A small contrastive image-text model, trained from scratch: encoder norm layernorm.
Rows from block 3 of the text encoder, named by matrix and row number. Rows with one number belong to one attention dimension. Each number is 128 + 24 x the weight over its row's rms, rounded and kept within 0 to 255. All counts start at 0. After the name is the row's rms in percent of the matrix's.
# v: attention query, key and value (stacked) (text_encoder.blocks.3.attn.qkv.weight, 576x192, the v third), inputs 96-191
# proj: attention output (text_encoder.blocks.3.attn.proj.weight, 192x192, transposed), outputs 96-191
v.58 100 [140  91 150 166 160 146 119 134 135 112  91 152 157 101 114 119 112 136 122 156 118  99 137 139 118 106 142  76 162 163 122 142 128 167 149  96 137 187 115  84 129 117 138 108 119 125 136  92 102 131 156 113 171 121 156 135 158 109  59 162 146 159 114 118 122 146 139 120 132 124 130 152 137 166 146 147 141 115 151 104 164 135 118 118 174 143 119 150 106 106 137 182 132 114 138 125]
proj.58 099 [102 161  94 148 106 132 125 114 132 139 139  78 133 165 100 148 116 121 112  85 177 137 117 165 159 188  94 128 125 118 107  94 125 163 135 163 121 104 125 130 160 103 111 170 130 121 101 169 149 150 148 148  86 158 115 118 102 171 133 145 139 172 137 147 133 114 125 119 118 140 140 112 149 109 132 134 142 130 107 151 114 126 102 161  85  83 141  98 164 107 151 111 117 149 136 114]
v.59 113 [ 59 175  92 155 138 127 122 180 165 182 127 116 138  90 116 136 130 181  88 129 135 129 161 125 176 145 172  98 101 147 140 122 115  92  77 144 140 128 107 161  95 135 123 138 116 140 119 121 125 162 153 154  93 137 137 104 103 149  88 123 115 149  99 116 187  98 152 150  94  95 106 129 163 157 137 115  88 133 130 140 140 141 133 134 127 111 141  91 129 140 141 152 122 149 146 140]
proj.59 113 [179 133 111 140 103 129 111 108 123 156 129  91 131 137  96 130 125 120 126 122 105 111 106 129 127 118  98 129 181 126 130 126  87 151 177 173 138 180 156 102 172 118 118 108 109 127 130 101 137 148 120 109 136  77 149 168 138 104 147 143 139 149  97 130 108 139  78 152 126 148 141  95 133 124 124 118 133 151 150  98 100 103 132 134 113 110 135 116 134 109 106  94 120 125 100 109]
v.60 111 [134 129 107 142  94 125 138 122 129 117 149 123 153 117 124 189  98 143 139 112 126 128 159 122 163 175 115 144  94 134 104 156 132 142 120 122 148 136 124 132 159 158 123 113 146 152 115  89 123 101 106 132 106 110 142 125 160 185 112 100 129 133 126 142 157 140 108 129 126 125 151 103 140 159  80 144 125 149  80 153 138 102 127 107 172  95 135 103 101 141  99 126 130 141 137 123]
proj.60 106 [127 108 169 108 183 131 126 105 153 148 129 165 107 143  92 133 131 113 109 152  65 134 133 103 154 122 118 142 150 127 152 145 134 129 147 140  97 158 139  86 105 104  81 108 123 108 131 149 158 145 138 157 167 114 138 168 147  61 117 140 121 110 127 123 170 155 128 173 120 133 121 128 142 146 120  80 107 115 159  97 106 123 144 153 142 139  85 146  94 144 121 173 106  76 157 182]
v.61 097 [191 141 144 138 115 120 141 109 147  89 123 129 147 128 163 142 126 132 127 171 125  94 135 145  95 150 116 160 103 109 151 163  95 111 141 144 153 103 156 137 106 136 132 112 150 163 161  81 117  99 126 124 139  89  79 126 181 152 138  91 155 141 128 119 169 142  79 145 113 193 156 121 115  87 167 149 142 136 155 108 167  93 133  68 148 123 126 149 139 139 115 102 156 104 156 142]
proj.61 104 [121 131 108 111 164 141 145 141  83 122 126 160 183 105 112 139  95 117 132  93 140 141 155 127 156 173 142 132 131 143 142 117 172 144 164 132 117 130 120 139 146 131 120 145 152 114  80 164 142 163 154 134 123 133 166 153 133 159 138 131 115 117 158 171 110 100 171 109 125 131 104 149 147 151  87  74 104 131 115 188  68 150  91 147 115 177 117 118  81 141 102 142  94 127 137 112]
v.62 090 [129 151 107 128 165  76  93 138 129 120 143 139 124 137 127 145 142 132 176 102 110 132 125 109 120 100  94 142 138 166 106 142 115 105 146 124 167  95 107 140 149  83 139 107 159 146 120 140 113 123 158 186 131 117 160  98 105 135 125 127  88 181 138 127 154 144 119 114 125 133 112 108 171 123 148 124 124 108 166 177  78 130 137 182 145 137 158  91 125 129 167 106  67 120 141 115]
proj.62 093 [136 131 108 107  95 171 126 102 148 144 127  99 129  96 128 142 147 141  99  99 138 130  99 129 144 129  98 121 140 105 168 130  65 154 133 120 135 156 112  94  89 158  93 170  86 101 143 108 125 150 125 133 128  99 139 132 149 109 104 171 163 107 117 107 160 152 121 148 125 108 110 134 117 165 142 130 143 167 115 103 149 138 101 102 102 159 117 162 125 158  91 130 185 115 118 152]
v.63 090 [132 147 157 114 157 135 123 142 121 134 119 165 154 113 145 113 154 141 107 144 130 148  97 113  59 118 138 110 118 130 108 111 127 171 125 117 187 107 153 134 108 131 145 133 142 116 116 105 123  87 125 101 109 129 158  93  86 111 108 144 144 128 142 138 119 156 181  92  60 110  81 122 140 123 114 141  95 137 130 116 128 137 136 149  99 128 139 142 113 166 100 142 111 141 146  97]
proj.63 108 [132 112 122 152 133 157 123 109 110 154 126 102 134 116 110 150 112 114 138 117  86 122 148 148 158  78 130 152 163 137 129  95 148 135 139 135 118 115 122 133 143 133 105 130 103 158 114 111 164 185 117 123 151 114  89 126 155 127 148 163 114 115  99 148 169 125 114 141 182 121 155  86 112 155 159 134 156 166 129 131 138 137 118 131 151 142 140 122 146  90 121 105 143 106 154 194]
v.64 095 [122 175 130 110 157  95 163 124 121 152 147 147 118 113  96 119 141 118 143 121 124 152 132 191 122 167 107 116 140 110 112 149 158 128 152 100  71 162 161 129  82  96 134 127  96 149 131 134 129 145 135 137 188  72 117 140 137 136 130 110 164  70 127 123 172 111 176 134 132 106 110  78 105 140 131 147 114 160 115  99 143 129 128 136 155 143 135 130 107 133  98 160 168 153 140 142]
proj.64 083 [130 103 131 146 120 152 129 135 134 132 123 118 118 143 119 119 134 136 160 139 172  87 133  86 127 123 139 152  92  90 133 116 160 137 135 141 142  83  92 151 149 109 143 167 150 123 110 119  84  96 147 139 118 186 150 130 146 106 139 153 108 144 127 154 103 165 123 138  74 103 150 177 130 136 114  99 164  76 128 153 118 134 132 124 119 129 129 132 132 160 119 106 139 141 130 136]
v.65 104 [ 99 138  97 135  86  94  99 142 127 151 147 108  91 110  97 209 105 124  81 166 143 134 109 152  98 114 137 109  91 106  74 163 104 115 133 115 142 142 117 131 140 169 157  74 123 106 123 134 163 126  94 142  97 136 130 153 172 130 120 132 151 120  87  85 122  81 122 120 134 127 107 108 119 153 164 146 152 126 140 135 113 132 107 136 102 186 156 164 149 150 106 127 108 123 121 161]
proj.65 094 [131 124 174  99 153 108 136 135 117 139 145 158 138 111 143  74 131 138 146 107 117 122 116 130 198 154 137 144 138 119 156 119 116 160 134  92 110 110  84 148 127  80 153 159 148 136 174  98  95 131 151 116 149 150 134 112  95 152 122 127 129 145 154 128 128 189 151 154 169 101 137 159 126 134 101 153  73 125 121 111 119 148 162 126 132 135 103 108  98 151 111 114 142 120 144  75]
v.66 092 [ 97 182  88 124 135 194 125 136 167  92  93 145 136 110 136 160 125 111  71 144 138 115 120 130 135 148 138 126 116 169  89 138 125 103 106 118 149  95 121 103 135 155 124 127 130 164 139 112 138 137 101  95 128 149  61 156 129 124 146 147 134 104 126 182  92 155 126 104  78 133 127 137 186 141 170 107 126 170 131 135 114 119  82 111 116 118 117 170 160 133  84 125 122 124 111 163]
proj.66 085 [123 147 140 122 145 122 157 130 120 142 167 111 147 155 146  95 147 145 153 127 125 130 141  89 162 139 117 141 122 122 143 159 114 124 112 120  98 186 126 110 125 118 108 130 173 124 130 143 149  93 138 132 101 148 148 160  95 157 103 139 100 156 162  94 160 120 126 151 121 143 145  93 125 111  96 152  92  78 118 111 129 149 112 154 117 159 105 127 123  97 156 106 104 108 159 109]
v.67 104 [142  84 121 145 139 140  94 102  86 181 137 126  83 128 108 106 136  83 109  94 111 108 119 108 145 130 131 156 114 115 110 138 177  73 147 138 107 143 111 156 140  80 136 155 150 131 122 143 167 134 136 109 151  98 168 163 166 100 133 111 118 117 114 112 145 104 110 144 144 133 131  90  78 176 147 111 184 125  99  79 132 110 172  81 185 107 115 113 129 102 120 121 110 150 131 138]
proj.67 104 [126 150 144 146 124 118 132 210 122 142 109 134 125 136 116 144 147 135 141 157 140 161 108 138 130 116 118 122  87 136 143 158 148 126 155 112  91 154 130 118 129 142 123 143 122 104 137 175  91  68 133 185 136 138  93  75  98 109 135 160 110 136 159  91 152 108 140 148 106 155 114 163 137 124 145 139 115 109  71 137 124 104 108 138 128 137 150 117 159 158 144 117 151 104 136 114]
v.68 096 [108 159 130  93 120 190 152 166 143 140 124 138 148 163 145 112 130 112 168 105 147 110 122 127 150 146 164 102 123 129 105 123 132  88 160 102 121 147 139 110 142 173 161 111  81 135 124 112 112 130  97 115 121 132 118 160 149 132 110 130  88 108 184 159  71 167  87 134 106 130 150 132 127 134  96 118 153 167 144 123 110 123 158 137 114 103 125 172 106  93 144 121 146 147 157 124]
proj.68 091 [107 137 136 137 138  92 142 121 135 115 130 139 176 170 145 139 135 141  86 156 143 109 132  74 104  98 150 148 143 148 148 131 135 125 109 152 143 101 135 116 116  97  85 114 151 119 107 132 141 152 132  97 149  93 186 160 104 125 123 103 135 142  74 136 181  79 113  83 126 107  89  84 150 121 157 134 118  96 123 113  86 142  84 149 160 103 123  99 146 127 138 129 127 141 128  98]
v.69 102 [137 107  91 165 138 180 103 162 133  89 129 111 126 138 111  97 125 179 134 102 128 114 144 144 161 112 135 141 105 120  96 158 155 108 108 155 165 140 124 172 128 121 109 188 149  74 166  92 142 167 100 151 153 145 159 127 113 139 149 144 103 143 150 131 127 132  80 160 154 121 131 116  95 147 143 126 172  91 113 145 194 143 156 124 121 121 130 154 130 122 133 116 125 136 123 143]
proj.69 088 [123 137 118 100 126 113 124 106  93 125  86 151 145 120 114 138 134 114  78 146 119 160 103 149 116  89 138 131 167 137 155 132 104  91 182 132 127 187 115 141 142 137 137  78 124 152 133 165 114 123 154 192 103  83 122 106 157 117 135 154 141 101 134 138 209 121 140  95 155 170 118 120 150 122 113 142  74 149 144 112 108 111 135 174 107  94 159  79 104 132 136  88 172 130 107 121]
v.70 102 [103 124  82 161 126 164 136 135 111 123 151 132 112 110 150 126  92 114 115 123 146 119 136 104 114 163 130 159  90  82 122 159 137 141 115 145 113 114  97 146  85 118 122 159 122 128 127 128 157 127 138 154 160 112 156 117 156 136 149 131 123 171 131 156 109 101 146 143 163 111 133 128 153 129 139 148 109 107 116 115 148  78 131 117 152 122 135 135 144 126 120 130 121 137 139 142]
proj.70 102 [130 136 108  97 143 140 130 131 129 149 125 117 139 104 133 149  96 125 141 150  82 174 131 148 131 114  99 133 138 118 135 147 108  91 145 113 141 186 113 149 128 120 118 136 141 139 138 116 125  74 138 155 102 183  93  89 122 154 155 139 182  86 136 133 127 151 133 119  98 164 144 133 134 110 128 140 133 118 110 121  79 102 172 166 123 138 148 125  92 136 128  89 142 128  87 103]
v.71 107 [109  89 124 116 125 148 121 125 110 107 124 136 133 132 135 109 153  77 156  94 133 126 122 138 146 120 112 178 137  93 161 158 142 161  97 154 158  89 141 109 157 108 111 123 190 111 132  99 180 131 115 158  76 198 116  98 144 129 117 140 104 143 141  64 100 111  97 130 148  83 138 172  98 176 107 141 169 137  75 111 154 119 115 145 102 101 148 102 131 124 135 121 136  96  88 127]
proj.71 102 [151 136 133 122  93 123 146 162  93 114 167  91  41 135  71 156 102 170 131 128 155 166 122 115 112 117 142  96 102 117 124  87  95 107  96 111 146 158 114 136 111 109 140 102  66 132 119 113 105 104 121 129 136  89  89 116  89 121 141 154 176 141 139 169  98 121 151 138 128 152 117 103 126  79 151 141 115 129 102 139 135 126 131 140 133 117 109 121 121 149 148 114  95 147 117 151]
v.72 107 [127 103 139 113 151 104 128 133  92  67 102 140 133 130 138 117 125  85 122  97  81 155 135 163 167  97 110 101 165 159 135 133 120 156 128 140 138 146 164  98  75 129 135 144 134  89 130 150 113 158 113 155 113 158 164 159 138  93 146 128 144 122 141 147 163 138  90 123  77 126 137  91 109 100 131 119 134 157 146 101 109 172 124 111  93 138 157 129 117 126 118  97  74 132 124 148]
proj.72 101 [110  99 144 150 123 139 122 118 130 170 105 117 104 138 145 100 131 151 135  98 127  94  91 124 103 170 143 114 131 116 153 124 155 142 113 107 142 145 112 133 144 133  88 121 114 149 156 142 111 107 145 147 179 134 111 158 122 139 134 127 160 109 134 104 154 121 139 117 163 141 113 162 113 147 155 137 128  97 126 117 131  93 105  78 135 114 104 162 138 130 170 145 219 129 129 127]
v.73 087 [102 124 132 153 116 167 100 107  87 137  88 136 140 144 160 116 141  93 117  75 129 146 115 141 149 150 140 114 136  85 107 153 123 129 124 113 135  97  99 147 121 159 154 115 134 104  94 158 109 123 125  93 146 126 132 126 130 124 132 123  91 145 101 136 108 138 127  93 122 137 139 174  70 108 116 130 145 108 138 117 131 117 110 134 139  78 110 123 126 142 148 112 143 144 117 142]
proj.73 091 [ 98 133 124 104 141  85 148 160 146 122 133 143 113 159 112 164  94 141 119 165 178 145 179 147  91 117 113 123 109 144 130 185  78 115 125 118 136 174 130  90 156  88 106 132 141 118 114  97 112 133 118 144 140 143 102 104 140 134 106 144 144 160 120 129 109 128 170 138 108 126 113 111 143 122 124 154 167 128 143 145  68 108 145 153 106 143 169 119 138 150 108  93 126  99 142 115]
v.74 112 [ 79 117 120 102 119 103 183 162 103 126 149 120 138  72 166 123 136 162 141 122 151  95 128 144 138  91 111  93 137 123  85 107 107 122 130 102 114 126 132 116 103 139 150 120 141 101 117 138 137 141 137 149 162  88 180 136 118 126 141 170 142 153 131 106 134  96  95 119 172 149  92 125 149 127 138 134 151 101 138 121 131 210 122 171  92 100 127 135 150 156 134 131  69 129 159 134]
proj.74 107 [141 109 150 178 146 134 100 111 153 160 130 157 126 162 118 116  89 126  69 113 110 134 124 144 145 157 135 154 143 127 146 147 156 160 148 159 134 138  96 171 132 104 110 117 148 133 164  94 175 141 145 152 103 135 163 120 118 110 140  62 157 110 116 139 147 138 133 145 137 149 165 112 115 143 125 110 132 155 135 104 147 104 166 100 157 130 129 113 129 106 165 125 168 109 122 119]
v.75 103 [139 182 150 108 121 124  75 135 132 133 129 132 107  86 142  85 150 149 117  98 146 141 142 117 128 116 111 149  72 130 140 114  96 128  90 157 176 144 113 105 150 151 102 140 146 129  99  94 144 142 114 125 130 146 164 120 118  89 149  68  92 160 146 165 114 132 123 137 121 148 118  81 147 143 137 136 119 106  95 143 112 124 171 111 133 148 129 100 161 179  92 136 106 135  83 147]
proj.75 102 [128 118 117 119 125 156 107 163 109 114 121 101 137  99 125 101 129 137 113 138  56 134 130 141 138 135 111 104 141 139  95 166 130 151 159 131  98 115 121 112  90 116 158 157 130 138 123 110 131 148 124 153  89 115 144 116 138 155 132 155 165 112 141  99 168 113 122 130 144  90 175 181 132 158 120 149  97 155 146 126 176 145 130 128  97 130 137 144 138  98 106 136 148  95 178 130]
v.76 116 [136 126 111 101 139 138 162 143 117 127 135 139 108 133 169  81 151 155 128 159 105 122 152 138 147 128 139 133 150 107 112 105 125  77 154 145 144 134 143 102 114  94 142 145 122 173 109 145 134 135 136 131 149  89 127 145  99 106 147 110 133 118 152 143 121 114 179 133 113 173 125 154 149 103 153 134 145  96 162 151 118 129 166 116 143 111 130 147 139 125  53 117 150 104 124 141]
proj.76 096 [118 161 115 171 153 143 119 141 161 146 117 120 158 143 119 153 107 146 114 106 110 129  99 113 113 135 144 159 116 152 144 162 134 166 130 113 111 151 121 120 118 179 114 121 139 121 130 122 131 122 122 154 127 173 177 150 163 147 108  82 151 107  93 119 124 130  47 128 135 123 108  74 112 135 105 118 139 129  92 137 121 109  91 138 152 151 138 142 130 143 168 161 144 110 147 132]
v.77 091 [ 96 124 130 132 133 137 154 150 117 129 102 134 128 155 148  90 146 151 150 127 108 142  89 197 137 120 165 108 112  86 135 105  99 133 117 120 132  90 132 120  99 143  98 171  99 111 135 159 143 133 145 157 126  96 140  82 131  71 176 133 114 134 107  93  87 122 124 117 141  87 109 123  86 118 132 113 137 157 117 134 118  95 145 118  97 114 131 104 150 105 106 130 146 112 113 133]
proj.77 089 [109 130  99 141 141 170 104 164 168 156 161 115  85 140 105 149 123 154 116 151 102 144 155 107 137 120  94 119 143 172 115 115 114 143 102 116 128 145 119 140 140 128 125 124 148 122 171 110  98 118 118 133 147 155 140 149 115 151 108 157 159 121 129 144 103 108 122 153 132 200 121 146 141 134 102 147 112 113 151 115 104 117  94 106 137 172  99 124 118 129 194 131 114 126 137 104]
v.78 103 [137 122 118 139 120 110 139 135 174 156 113 148 149 111 134 130 118 148 148 139 104 151  83 101 195 164 120 164 121 114 118 137 133 141 130 126 114 151 146 166 121 131 123 151 137 123 175  85 131 122 120 120 160 166 101 114 181 132 120 155 134 159 125 152 158 131 136 172 153  80 139 124 183  96 108 157  73 141 117 141 128  85  88 144 149 156 134 141 138 139 190 132 175 160 174 135]
proj.78 097 [121 132  91  98 113 136 111  74  97  63 138 126 123 146 119 133 142 119 117 123 138 112 142 126 124 100 120  94 140 135 129  81 150 107 115 112 125  91 139  95 125 122 142 126 102 160 114 127 129 135 125  97 117  67 143 139 119 154 142 129 123 109 146 112  98 146 149  97 112 113 111 147  50 156 128  82 178  86 150 138 153 176 141 129 110 122 176 108 111  96 119 123 125 123 114 144]
v.79 117 [ 87 139 106 169 144 124 146 148 118 169 108 129 142  80 148 100 154  85 140 100  97 103 159 122 120 106  72 145 157 112 126 144 155 120  84 134  97 125 157 142 137 129 154 143 155 111 126 137 113 102  90 145 150 102 132 126 148 138 127 150 111 169 120 134  97 133 142 110 162 168 127 115 140 116 105 153 120  99 157 120 184  86 140 162  91 110 159 107 128  90 144 108 107 126 121 124]
proj.79 115 [120  95 121 107 121  96  54  89 127 143 156 132 144 140 109 149 110 137  86 129 176 128  93 130 133 172 177 123  86 156 141 126 140 142 129 112 141 177 148 119 131  81 151 149 117 176 153 106 146 123 131 139 118 142 124 118 100 143 131 128 144 138 139 158 130 120 119 156  84 132 113 108 138 102 144  98  98 124 159 153  77 149 131  95 126 153 147 151 127 133  96 126 135 155  89  98]
v.80 107 [151  73 125 114 116  93 128 127 120 112 147 112 137 164 130 149 172  94 128  98 145 121 155 115 106  93 133 137 138 137  87 159 126 153  97 126 118  86 167 149 162 137 158 127 124  94 112 175 159 134 151 187 109 150 167 115 140 102 162 169 135 111 151 135 138 129 100  98 126 113 101 125  82 160  90 123 154 113  83 126 146 142 151 128 107 157 130  82 124 127 156  82 109 133  98  86]
proj.80 106 [130 138 162 125 124 158 105 185 100 132 110 126 106 136 120 167 142 163 110 145 139 160  94 133 133 140 150  85 141 121 184 111 142 114 143 139 157 172 139 130 136  89 109 113 130 135 153 128 121 135 112  84 158 120  97 146 103 112 129 129 149 134 105 141 149 144 117 104 149 128  86  76 150  67 119 184 116 135 129 155  98 105 106 124 158 100  98 153 155 177 132 146 128 138 125 137]
v.81 107 [160  95  99 121 152 128 125 174 119 147  99 128 149 147 134 128  86 153 122 119  88  99 139 148 133 116 134 147  90 126 131 136 145 140 147 159 147 180 140 123 100 119 129 198 133 111 109  97 115 151 186 176 160 139 117 115 123  70 141  96 150 124 125 149 157 121 160 132 144  84 144 124 120 144 130 132 133 151 162 152 105  96 172 124 106 121 157 132 107 138 142 118 125 157 112  98]
proj.81 097 [ 80 111 140 136  95 155 142  90 118 106 136 137 128 106 125 137 160 133  87 137 138  93  96 134 144 149 110 139 125 138 106 140 151 116 108 162 178 127 147 180 113 143 143 107 107 159 152 167 136  83 102 149 104 166 129 161 174 136 188 125 137 111 142 103 151 143 123  85 135 155  89 133 144  90 114 133 122 119 117 112 153 122 161 110 147 156 104 140 106 125 134 121 168 129 127 124]
v.82 098 [129  93 144 107 132 169 108 123  90 151 119 115 156 140 156 136 145 140 106 119 140 111 172 124 166 179 120 135 126 107 129 143 116 112 134 142 122 113 132 143 128  97  97 175 164 128 168 122 148 148 148 139 108 152 110  98  97 134 136 136 100 126 155 150 119 131  88 147 115 142 153 159 123 195 112 129 184 144 122 157 151 134 120 162 118 142 119 110 137  94  97 129  89 125 138 175]
proj.82 092 [143 140 104 147 128  94 156 106  75 124 150 148 110 124 120 122 110 113 141 109 162 163 104 152 103 126 122 142 103 138 118 145 132 100 104 148 150 159  90 140 139 155 126  70  92 131  91 151 147  72 111 154 113 119 113 117 152 127 143 108 150 177 127 161 152 121 159  94 160 148 142  58 120  82 146 135 140 150 135 100 115 115 117 130 127  58 161 149  80 143 170 102 162 151  89 152]
v.83 099 [135 149 120 133 144 152 118 142  94 131 101 117 129 129 139 115 102 116 116  72 155  89 123 119 161 136 161 128  86 119 135  96 185 130 150 183 146 108 140 105 126 114 127 145 174 133 110 119 102 155 132  86 126 102 164 162 135 118 152  86 143  99 127 164 112 140 171 144 140 115 136 122 111 148 164 127 152 119 127  93 137  98 166  83 117  70 129 105 104 102 123 142  89 114 135 111]
proj.83 103 [ 99 167 157 131 152 115 129 158 137 129 146 116 114 128 142 124 167 161 132 162 113 147 120 122  90 121 110 143 121 140  98 150 129 138 162 124 116 173 141 136 176  89 155 152 130 114 111 147 117  90 115 217 141 173  93 117 122  95 137 180 140 142 136 105 176 123 130 116 110 153 133 143 150 140 123  98  84 140  93 147 119 126 112 157 135 137 122 168 146 157 113 103 175 129 129 130]
v.84 086 [171 127 112 142 129 135 132 131 137 103 145 120 148 182 135 162 119 160 139 168 130 135 147  94 103 127  91 139 161 135 129 132 130  99 100 124  82 110 115 126 138 135 136 129 116 148 102 151 132 117 102 123 130 121 158 164  83 161 125 124 114 152  85 132  95 117 132 113 164 168 114 155  99 156 121 115 131 158 131  76 158 141 123  95 148 138  97 150 106 104 134 109 153 118 137 112]
proj.84 083 [103 148 166  91  95 117 129 119 140 120 103 138 142 107 130 144  97 111 122  98 120 109 106 100 161 118 134 110 147 126 148 117  91 161 114 155 132 166 132 118  98 116  94  85 127 104 100 131 133 135 156  96 153 118 154 124 126 158  83 117 131 138 155 125 153 113 127 136 118  55  89  85  96  73 130 121 112  92 135 118  79 134 117 133 129  90 145  54 135 175 141 116 112 139 117 119]
v.85 114 [141 150 160 112 138 150 166 149 136 122 123 110 155 114 140 138 138  99 178  93 120 122  93 109 142 137 135  95 131 163 123 127 153 144 140 106  96 134 167 139 147 107 115 126 159 163 117 139 138  84 144  88 144 118 145 152 116  95 128 104 155 118 138  92 149 122 140  90  82 143 150 147 141  94 138 142 173 167 121 137 109  91 173  66 113 167 163 154 150  91 106 141 110  74 127 114]
proj.85 108 [150 141 162 136 117 117 154 173  98 103 103 137 116 126 109 114  99 136 107 128 129  87 135 151 118 149 125 125 149  72 118 142 119 159 120 145 108 116  89 124  83 120 175 135 140 101 144 104 112 144 148 159 151 137  97  78 129 110 124 151 120 155 108 134 117 143 118 123 141 100  92 133 115 131 138 127 118 141  86 145 186 105 136 125 120 110 151 122 108 152 108 109 184  93 149 143]
v.86 116 [148 135 120 136 132 131 101 114  98 133 144 147 124 134 104 100  72 148  94 144 123 107 138 148 142 139 122 125 112 120 118 112 131 126 130 145 111 102 112 146 149 162 161 149 155 104 130  91 173 176 122  98 115 172 145 101 119 152 122 112 124 168 133 127  75 145  78 170 188 128 135 109  81 128  93 122 156 138 122  81  98  87 164 148 156 119 120 128 127  91 146 104 167 159 110 169]
proj.86 106 [123 141 137 141 113 140 118 138 123 119 124 102 119 122 129 166 144 125 162 140 139 156 132 124 122 132 119 106 153 147 112 134 148 107 149 124 158 145 142 118 116 103  88  87  85 137 127 176 118  81 104 157 130 101 141 149 142 187 125 118 136 119 162 134 141 120 144 140 113 119 120 137 139 149 145 121 118 132 129 110 132 161  75 122  87  93 122  83 142 149 130 125 119 150 133 118]
v.87 107 [144 107 137  96 126 141 143 123 133 118 141 130 114 141 135 107 129 143 156 121 127 117 103 175 140 119 145 111 137 134 137 100  90 130 106 111 103 115 124 106  83 126  83 132  96 136 136 141 124 149 134 133 133  93 140  92  95  85 116 129 137  80 101 158 110 139 168  85 127  78 134 132 106 142 114 116 146 183 138 118  98 160 115  96 133 112 119 103 127 104  88 123  98  92 135  88]
proj.87 100 [ 94 120 131 181 175 162 154 161 141 146 155 112  89 142  98 122 117 161 146 149 127 116 188 112 118 116  83 139 145 112 140 146 135 124 144 145 154 109 103 149 149 150 110 134 158 121  83 137 136 110 143 104 141 127 120 135 104 119 110 128 166 120 105 143 119 113 108 160 113 176 138 120 146 137 133 105 118 118 108 108 112 110 115 121 140 120  97 151 148 128 177 115 110 142 145 159]
v.88 089 [124 111 137 117  94  91 133 113 112 142 125 154 122 128 141 103 179 111 142  66 157 107 112 130 125 126 152 123 123 129 149 148 133 135  89 109 107 131 154 113  99 109 134 142 170 134 168  98 156 117 137 116 169 134  98 128 148 135 114 131 139 162 143 117 158 182 138 178 132  77  84 170 143 171 138 121 124 103  77 153 125 121 117 126 140 127 119  62 118 170 137 123 137 128 131 105]
proj.88 087 [180 135  83 143 135 189 159 141 121 139 119 116 127 147  99 144 126 126 131 169 127 167 132 119 108 131  68 157 102 155 105 106  97  94 154 147 123 116 145 145 155 145 115 148 124 117 116 102 107 150 112 154  95 126 119 107  99  76 113 135 122  92 114 121 110  97 150  83  87 147 167 121 118 114 137 147 149 121 165 158 141 153 125 121 131 156 138 168 168  83  98 143 102 123 155 128]
v.89 096 [149 159 128 179 140 131 113 113 133 129 126 113  87  60 132 155  84 124  92 176  81 153 133 121 103 166 161 137 120 170 144 150 158  93 143 121 131  93 112 142 166 155 106 139 118 127 100 121 150 127 118 165  77 101 139  90  88 130 171 104 152 163 102 142 146 143 104 111 112 171 119 154 116 104 139 117 130 107  99 148 102 121  95 117 107 132 141 155 149 119 127 109 147 103 112 148]
proj.89 082 [166 149 138 119 130 119 130 165 146 159 129 162 137  90 133 121 104 104 158 115 116 182 168 139 178 143 107 133 132  83 117  88  92 143 120 101 132 148 128 129 119 123 157 103 139 111 157 159 120 113 137  89 131 171 126 122 125 137  97 127 146  92 102 136 116 107 118 160 154 117 173 140 164 132 132 160 112 125 107  92 137 139 167 138 150 131  90 126  94 113 139 117 107 135 120 145]
v.90 100 [163 114 110 145 107 187 139 147 151  88 106 138 143 122 149 153 116 157 128 115 130 152 136 159 105  68 103 109  89 138 120 159 149 166 113 117 111  91 119  95 142 144 108 153 148 157 127 123 149 121 155 152 159 123 114 110 150 125 138 163 146 125 105 117  62  98 146 118 130 104 151 129 125 101 132  91 129 170 126 132 157 130 129  89 109 154 107 146 130 140  90 106 144 133 121 132]
proj.90 094 [ 95 145 150 105 121 138 115 152 122 117 135 112 137 133 125 151 128 131 107 122  91 111  91  93 156 126 140 107 167 143 132 175  55 133 116 132 157 180 126 153 107 131 123  76 115 105 153 129 150 107  71 126 114 148 141 137 136 164 143 129 134 155 147 109 143 125 100 115 122 145  84 113 131 133 103 175 125 121 118 131 108  83 130 156 139 165 134 130 110 142 140 119 116 109 125  90]
v.91 097 [120 142  88 129 175 115 155 135  76 144 127 154 131 137 116 105  83 140 144  88 132 141 123 127 136 140 148 108 130 130 114 144 162 144  90 121 152 179 135 130 163  99 145 144 132 121 131  79 162 113 126 129 123 168 143 134 119  89 133  88 129 181 142 126 114 132 152 134 136  79  78  88 132 142 107 128 142 114 130 148  84  82 193 120 132 140 123 129 132 134 116 194  87 113 116 126]
proj.91 089 [113 108 117 123 117 149 114 160 147 101 116  93  82 116 131 119 164 126  91 176 100 121 105 154 134 149 135 154 124 101 107 111 118 135 129 118 159  86 129 145  97 122 157 144 102 135 101 104 145 133 122 122 157 122 123 129 119 150 119 163 104 123 123 113 132 130 127  97 105 111 172 175  92 128 121 157 116 160 132 134 154 102  98 159 118 143 154 142 134 139 130 110 131 138 144 119]
v.92 114 [ 89 143 121 112 125 137 108 181 129 143 128 140 118 119  95 100 145 142 133 115 178 147 115 150 126 157 178 155 186 109  58 185 126 134 108 124 139 155  97 135 118 159 121 120 118 164  84 101 162 103 125 141 125 154 100 150 104  98 139 138 120 131 144 156 143 135 137 153 140 109 113 119 108 147 103 139 150 135 128 151  70 100 133 139 145 138 133 118 171 140 128 157 147 149 118 141]
proj.92 103 [139 148 107 109 139 155 159 103 121 101 120 108 147 157 159 142 123 164 105 162  99 137 169  86 139 106 111 132 106 114 170  97 124 118 154 106 122  98 120 124 136 106 158 141 135 146 122  93 112 109 149 109  98 147 149 132 142 131  93 110 154 126  64 144 137 122 116  71 138  99 136 126 117  88 141 154 128  90 131 102 147 134 133 145 124  98 140  95  66 153 119 117  86 106 164 126]
v.93 098 [179 151 150 124 119 130 145 107 145 152  99 135 124 186 129 116 101 134 134 130 119 113 116 115 136 165 112 121 135 101 153 118 173 165 123 109 124 158 152 101 110 143 120 128 122 136 113 134 124 108 176 136 119 157 159  91  84 118 124 121 116 129  98 113 114 160 153 130 166 130 108 131 129  85 121 125 109 109 146 150 122 106 203 115 144 146 173  71 159  90 132 153 171 132 141  78]
proj.93 086 [ 76  93 109 133 147 148 104 100 173 101 119 101 104 109 141 151 187 145 148 132 136 123 142 121 119 118 125 155 137 135 102  84 123 122 123 154 175  78 145 133 122 136 148 154 111 117 118 119 127 138  91 145 168 107 112 151 140 151 136 137 163  90 132 117  84 116  85 111  88  72  94 144 115 146 121  98 145 138 120 162 134 140  91 121 132 139 103 158 131 153 128 142 123 122 135 141]